config = dict(
    model="model that answers yes/no questions on an image's attributes",
    questions_per_image=8,
    encoder_depths=[1, 3, 3],
    fusion_encoder_parallel_block=False,
    fusion_encoder_inner_norm=False,
    fusion_encoder_positions='learned',
    precondition_frequency=50,
    steps=3600,
)
Rows from block 4 of the fusion encoder of a small model that answers yes/no questions on an image's attributes, named by matrix and row number. Rows with one number belong to one neuron. Each number is 50 + 10 x the weight over its row's rms, rounded and kept within 0 to 99. All counts start at 0.
After each neuron's rows are labels from the 100 texts, of 14976, where the neuron reaches its highest value: "tokens" is the input token at the peak. Only what is clearly more common there than usual is listed. The data: scattered letters and digits in many colours. In brackets: how many of the 100, against the usual share in percent.
# fc1: MLP up (fusion_encoder.blocks.4.mlp.fc1.weight, 384x192), inputs 0-95
# fc2: MLP down (fusion_encoder.blocks.4.mlp.fc2.weight, 192x384, transposed), outputs 0-95

fc1.48:50 50 38 78 50 52 50 50 56 50 50 40 47 27 59 50 50 60 50 87 50 60 32 55 63 47 50 50 50 50 50 52 52 39 41 50 54 50 63 50 50 68 72 50 50 50 73 50 39 42 38 50 50 66 50 72 27 65 34 50 50 50 50 50 50 58 56 48 45 50 50 66 50 45 34 50 60 41 50 44 53 42 31 50 60 50 50 51 50 72 33 40 50 50 50 50
fc2.48:50 50 50 49 49 42 50 57 34 42 50 76 50 50 46 50 50 50 50 27 37 50 30 58 36 35 52 41 50 50 50 62 30 31 65 50 50 58 61 49 50 50 50 50 50 50 50 50 30 50 50 52 71 50 50 50 50 69 64 53 50 50 50 60 66 50 50 58 50 50 50 49 50 63 32 50 48 50 50 76 35 37 50 50 47 52 41 29 47 59 50 20 44 51 50 33
tokens: "teal" (83 vs 5.8); "red" (17 vs 5.8)

fc1.345:50 53 60 50 44 50 50 50 29 73 44 50 37 50 50 50 50 50 50 50 30 50 50 50 71 50 42 64 46 50 61 51 39 55 50 50 37 54 42 38 42 68 50 50 50 23 50 52 50 40 53 50 57 32 50 50 50 50 60 44 68 50 50 50 31 50 30 53 57 50 33 50 75 50 44 65 50 50 60 56 50 50 38 50 83 65 40 50 47 38 37 64 50 43 66 50
fc2.345:44 50 63 41 50 50 46 44 48 50 65 50 56 77 26 33 50 54 50 42 50 50 30 50 57 47 72 56 50 41 50 42 68 38 50 50 50 30 50 61 50 26 50 50 39 75 64 63 50 37 50 62 36 53 50 40 50 50 35 50 50 50 50 50 63 50 65 37 50 41 50 42 50 50 50 50 50 66 55 50 50 50 50 50 50 50 50 40 35 42 36 41 47 63 27 42
tokens: "teal" (100 vs 5.8)

fc1.105:50 50 50 50 50 50 50 50 50 50 54 50 53 50 43 41 45 40 50 50 50 58 50 50 71 73 35 50 50 50 56 50 50 64 59 50 80 50 50 50 63 50 50 45 33 50 50 50 50 50 50 77 50 50 50 50 50 50 67 50 50 50 31 50 50 72 46 50 50 50 59 50 50 50 53 38 50 43 50 35 50 51 50 50 40 50 61 50 50 50 46 59 40 50 50 50
fc2.105:30 57 50 50 50 50 50 50 59 35 50 50 31 46 50 35 50 50 64 32 50 39 50 58 50 50 50 50 50 47 60 38 50 50 35 50 50 50 50 50 50 50 33 58 25 50 50 69 63 50 50 36 58 50 45 50 59 14 50 50 19 50 65 58 36 50 50 47 26 58 50 59 50 65 75 49 66 55 50 50 50 60 26 62 50 50 50 50 62 50 50 70 50 54 63 62
tokens: "brown" (99 vs 3.3)

fc1.302:45 50 50 50 44 50 50 50 55 50 50 50 50 50 73 65 50 50 33 50 50 50 50 50 50 50 50 58 52 71 50 50 41 50 57 50 50 35 70 50 69 50 50 52 71 50 50 50 64 50 56 50 50 50 60 50 78 34 50 50 50 76 50 39 50 50 49 50 50 36 50 32 50 50 47 50 50 50 69 39 37 48 42 32 50 51 46 65 50 46 50 50 30 36 39 50
fc2.302:63 46 50 50 54 50 50 50 39 50 56 50 38 50 50 67 35 50 28 35 50 47 50 63 50 50 59 34 50 50 50 38 44 38 41 48 50 50 39 44 26 50 43 50 50 60 50 50 49 31 35 51 43 50 50 50 50 73 50 31 50 50 50 50 50 40 50 50 55 50 45 47 58 50 50 50 86 50 43 50 74 43 60 20 50 47 50 47 50 50 59 50 50 50 50 50
tokens: "black" (95 vs 3.2)

fc1.67:30 50 58 50 50 50 50 62 50 57 66 50 50 50 50 50 50 50 50 56 50 65 50 50 50 50 50 50 50 50 50 60 52 62 32 50 40 49 50 50 37 65 39 50 31 50 50 51 52 42 50 50 44 50 55 60 50 37 47 50 50 39 50 50 47 26 75 50 62 69 40 50 43 48 50 50 59 50 28 44 50 50 50 50 50 41 67 81 50 50 61 22 45 69 50 32
fc2.67:50 50 56 50 48 50 50 50 49 50 57 50 61 50 49 50 50 21 50 50 44 51 55 50 59 50 50 50 59 50 26 50 48 50 51 27 60 64 50 50 75 45 50 28 15 43 60 50 50 52 21 40 60 50 50 70 50 50 50 69 50 50 50 50 37 82 50 49 50 50 50 50 60 50 43 49 30 40 44 55 41 13 42 50 41 50 28 43 50 50 42 65 50 15 50 50
tokens: "black" (63 vs 3.2); "purple" (19 vs 3.2); "blue" (15 vs 3.3)

fc1.337:50 50 23 50 50 50 50 61 50 50 29 74 50 50 68 50 50 50 50 64 27 50 52 66 50 54 50 50 52 64 40 50 55 54 48 50 26 50 54 50 50 36 42 58 55 64 50 50 44 40 50 40 50 41 50 47 50 62 34 50 43 50 50 27 31 50 50 50 26 44 50 50 50 55 64 20 61 50 50 50 50 45 50 25 50 50 30 64 50 41 50 50 50 49 68 50
fc2.337:77 50 50 50 62 43 50 32 50 50 50 38 52 50 33 50 50 50 65 50 50 49 50 70 42 63 50 31 63 60 69 50 57 45 50 50 50 50 50 50 50 50 50 73 50 23 34 66 37 32 50 50 47 48 50 58 46 50 71 62 66 50 50 79 78 72 50 45 58 62 68 50 50 21 50 50 62 50 50 63 45 50 50 50 57 50 50 51 56 44 59 44 33 63 43 50
tokens: "black" (36 vs 3.2); "brown" (36 vs 3.3); "purple" (22 vs 3.2)

fc1.230:48 50 67 36 62 49 43 41 50 50 50 69 50 50 57 59 40 52 30 50 50 50 50 50 50 50 73 73 50 50 59 59 50 50 29 41 84 43 50 50 50 50 63 50 50 59 50 53 50 50 49 50 50 50 50 50 50 63 66 50 50 53 46 50 50 50 78 50 42 50 41 50 48 63 50 50 72 50 50 50 87 50 50 50 50 72 50 50 55 50 50 50 65 50 50 46
fc2.230:27 50 62 66 33 50 50 66 33 45 52 50 50 44 56 36 40 50 59 36 28 46 51 50 50 36 50 62 53 58 50 50 50 37 50 50 31 50 40 75 41 50 38 63 50 58 50 50 50 50 73 49 72 50 50 41 50 56 39 50 50 38 39 50 31 44 48 50 62 63 40 50 50 68 38 50 50 50 44 46 50 50 50 50 34 50 68 50 50 50 50 41 40 51 50 50
tokens: "black" (100 vs 3.2)

fc1.44:50 50 50 50 50 59 50 50 50 50 50 50 50 50 50 78 50 50 50 50 50 63 38 86 54 40 50 78 69 51 50 45 71 50 52 50 53 50 50 27 75 50 67 35 78 50 66 41 50 50 41 27 50 57 63 50 54 50 50 49 50 50 50 70 61 50 50 50 31 53 40 50 50 44 50 46 66 50 50 65 68 47 50 50 50 69 50 62 50 51 50 26 36 50 50 67
fc2.44:50 59 53 67 53 50 50 33 26 50 50 67 50 44 43 50 50 50 50 50 50 50 50 18 41 26 78 50 28 50 83 17 50 39 50 50 50 50 62 50 50 25 50 50 50 50 50 50 50 50 50 50 62 50 50 50 61 50 57 50 39 91 57 50 50 50 52 50 50 55 50 58 50 50 50 50 55 42 50 41 37 50 44 33 50 39 30 50 50 50 50 50 62 50 50 64
tokens: "blue" (97 vs 3.3)

fc1.29:36 33 58 50 50 61 50 41 50 61 50 50 50 50 41 63 17 47 50 32 25 53 71 78 30 50 60 50 30 50 50 40 50 56 50 59 50 50 50 40 31 52 57 50 50 50 54 34 70 47 61 52 44 50 50 50 50 51 14 50 50 32 56 71 50 50 74 50 50 50 50 29 50 30 42 50 50 50 67 77 50 55 35 50 60 47 50 54 50 33 50 50 50 67 50 50
fc2.29:50 53 50 38 50 24 50 57 68 35 57 65 34 50 50 35 50 50 50 50 62 50 60 26 57 50 50 50 47 71 45 50 42 50 71 37 45 53 52 57 50 35 41 50 31 45 46 50 50 38 63 39 55 57 47 50 50 39 70 45 67 35 50 36 50 50 51 59 50 50 40 62 55 50 50 50 54 50 50 19 65 50 72 50 27 50 39 41 50 45 50 38 70 50 50 50
tokens: "brown" (47 vs 3.3); "teal" (38 vs 5.8); "green" (13 vs 5.7)

fc1.154:50 59 50 50 57 50 50 50 50 50 50 55 64 29 57 53 50 50 28 50 54 50 50 60 50 45 50 63 50 50 40 50 50 50 50 50 56 50 61 38 49 50 54 50 62 50 62 70 80 54 50 50 50 50 50 50 39 54 56 50 50 50 62 40 29 50 50 50 50 50 50 50 45 50 66 69 91 31 50 57 49 50 50 40 50 50 31 50 58 70 50 40 66 35 50 39
fc2.154:50 50 66 50 39 50 63 50 50 34 50 44 50 50 18 62 62 50 34 50 75 58 51 64 50 47 77 50 50 59 64 50 62 50 42 50 41 51 50 44 50 50 50 44 50 39 50 50 50 69 50 50 50 50 64 36 50 50 50 50 50 50 42 50 50 50 50 50 50 76 54 50 42 50 32 58 37 53 50 50 50 62 50 55 77 40 50 50 08 26 50 50 38 39 50 50
tokens: "teal" (73 vs 5.8); "red" (27 vs 5.8)

fc1.227:34 32 75 65 50 50 50 37 67 57 52 50 50 50 34 50 38 56 26 50 63 67 38 69 50 45 50 50 50 33 50 50 50 50 50 50 83 50 50 54 50 33 50 36 41 77 64 50 79 50 50 50 50 47 63 42 53 30 67 56 50 47 50 61 58 50 35 74 50 37 40 50 50 69 32 54 50 39 50 55 29 51 36 42 50 50 42 52 50 50 53 39 68 50 50 50
fc2.227:50 63 38 32 69 61 50 50 50 50 59 50 43 36 50 28 50 51 50 66 51 40 50 50 50 18 67 73 50 79 16 50 26 50 50 50 50 38 50 59 30 50 50 67 50 50 50 50 50 50 44 50 50 50 59 50 28 50 50 50 50 50 50 36 46 68 50 64 50 50 65 50 50 50 35 66 50 50 50 50 63 50 51 50 50 27 50 50 62 50 37 50 40 50 50 50
tokens: "teal" (100 vs 5.8)

fc1.274:29 42 50 50 50 50 50 50 50 50 50 50 50 71 55 53 50 31 41 60 30 33 54 65 33 65 37 66 61 50 50 50 63 43 50 32 50 50 10 50 45 56 28 50 58 61 29 41 50 50 43 64 52 32 50 65 50 45 50 50 34 50 50 50 26 50 50 49 68 41 50 50 41 50 50 50 50 50 50 50 53 50 50 41 42 50 74 50 46 50 64 50 27 50 50 38
fc2.274:50 50 65 50 50 50 50 50 63 50 50 65 41 55 50 50 50 66 50 63 53 27 83 47 50 28 50 50 50 50 55 29 50 29 62 50 32 63 50 39 20 50 41 51 50 50 43 50 50 60 50 50 50 50 50 49 50 59 60 50 55 50 50 50 33 65 31 50 50 62 50 49 50 66 61 50 50 55 50 50 50 50 57 53 50 24 50 59 50 61 50 50 63 50 50 70
tokens: "brown" (100 vs 3.3)

fc1.367:41 42 34 34 54 50 26 50 62 50 50 28 26 63 64 50 57 50 50 50 50 49 50 50 50 67 50 50 50 39 50 50 50 50 41 50 50 39 50 50 50 60 50 31 50 50 50 50 42 50 48 50 50 50 50 50 50 25 50 50 50 50 50 50 50 60 45 46 50 36 32 50 57 50 50 50 50 63 34 50 57 50 50 50 60 50 50 50 50 61 34 50 42 67 50 39
fc2.367:48 36 50 46 50 50 50 62 61 40 50 72 50 51 35 50 48 50 50 50 44 50 40 50 50 50 43 50 62 33 50 50 44 61 48 50 50 50 50 50 36 50 48 50 40 66 64 41 50 50 32 41 50 50 50 50 50 26 50 95 63 70 50 57 50 50 49 50 42 50 50 39 50 50 40 57 33 50 50 50 34 65 35 50 62 35 42 50 50 50 50 50 60 30 50 63
tokens: "brown" (54 vs 3.3); "purple" (41 vs 3.2)

fc1.379:32 66 29 65 60 50 40 36 50 55 50 50 50 50 50 50 50 30 50 50 26 35 50 68 40 58 36 50 50 59 53 30 67 64 41 63 63 50 44 41 41 50 45 68 50 50 50 31 50 50 50 50 44 50 50 42 41 63 58 50 50 59 58 39 35 57 70 50 31 36 44 62 50 50 50 60 45 34 50 71 50 60 59 42 50 35 50 50 50 64 29 41 50 50 36 61
fc2.379:50 50 50 50 50 58 50 40 50 50 24 50 71 56 50 45 35 50 50 28 50 50 57 53 39 32 51 60 41 50 46 50 43 35 56 25 35 43 47 50 50 50 57 42 50 37 57 76 50 40 50 34 70 56 57 50 45 50 50 50 36 40 50 56 56 50 50 34 50 74 56 50 50 50 49 41 70 50 33 50 50 43 39 37 26 50 44 31 80 50 59 50 50 50 31 43
tokens: "black" (96 vs 3.2)

fc1.20:45 50 63 50 50 50 38 59 50 51 50 50 53 50 50 50 50 50 19 50 44 56 50 77 50 50 32 50 29 50 58 54 74 20 54 37 44 29 50 63 50 61 38 50 35 50 50 50 71 50 50 60 50 30 50 64 50 23 50 50 50 57 39 36 50 58 40 34 50 50 50 46 50 55 65 45 50 40 50 40 61 31 56 50 50 26 29 44 50 50 50 50 36 50 40 47
fc2.20:50 50 50 50 50 50 65 37 50 33 68 49 50 50 61 73 50 50 50 43 50 50 50 32 45 50 50 54 50 50 50 49 22 78 50 50 34 69 50 40 84 50 50 50 31 50 50 50 48 50 50 49 63 58 57 50 50 56 50 50 26 50 65 50 63 50 50 65 50 44 50 50 50 50 50 50 50 59 56 43 50 65 61 48 50 59 50 66 50 50 65 41 50 54 78 62
tokens: "teal" (21 vs 5.8); "the character W" (15 vs 1.7); "the character U" (15 vs 1.5); "the character G" (7 vs 1.7)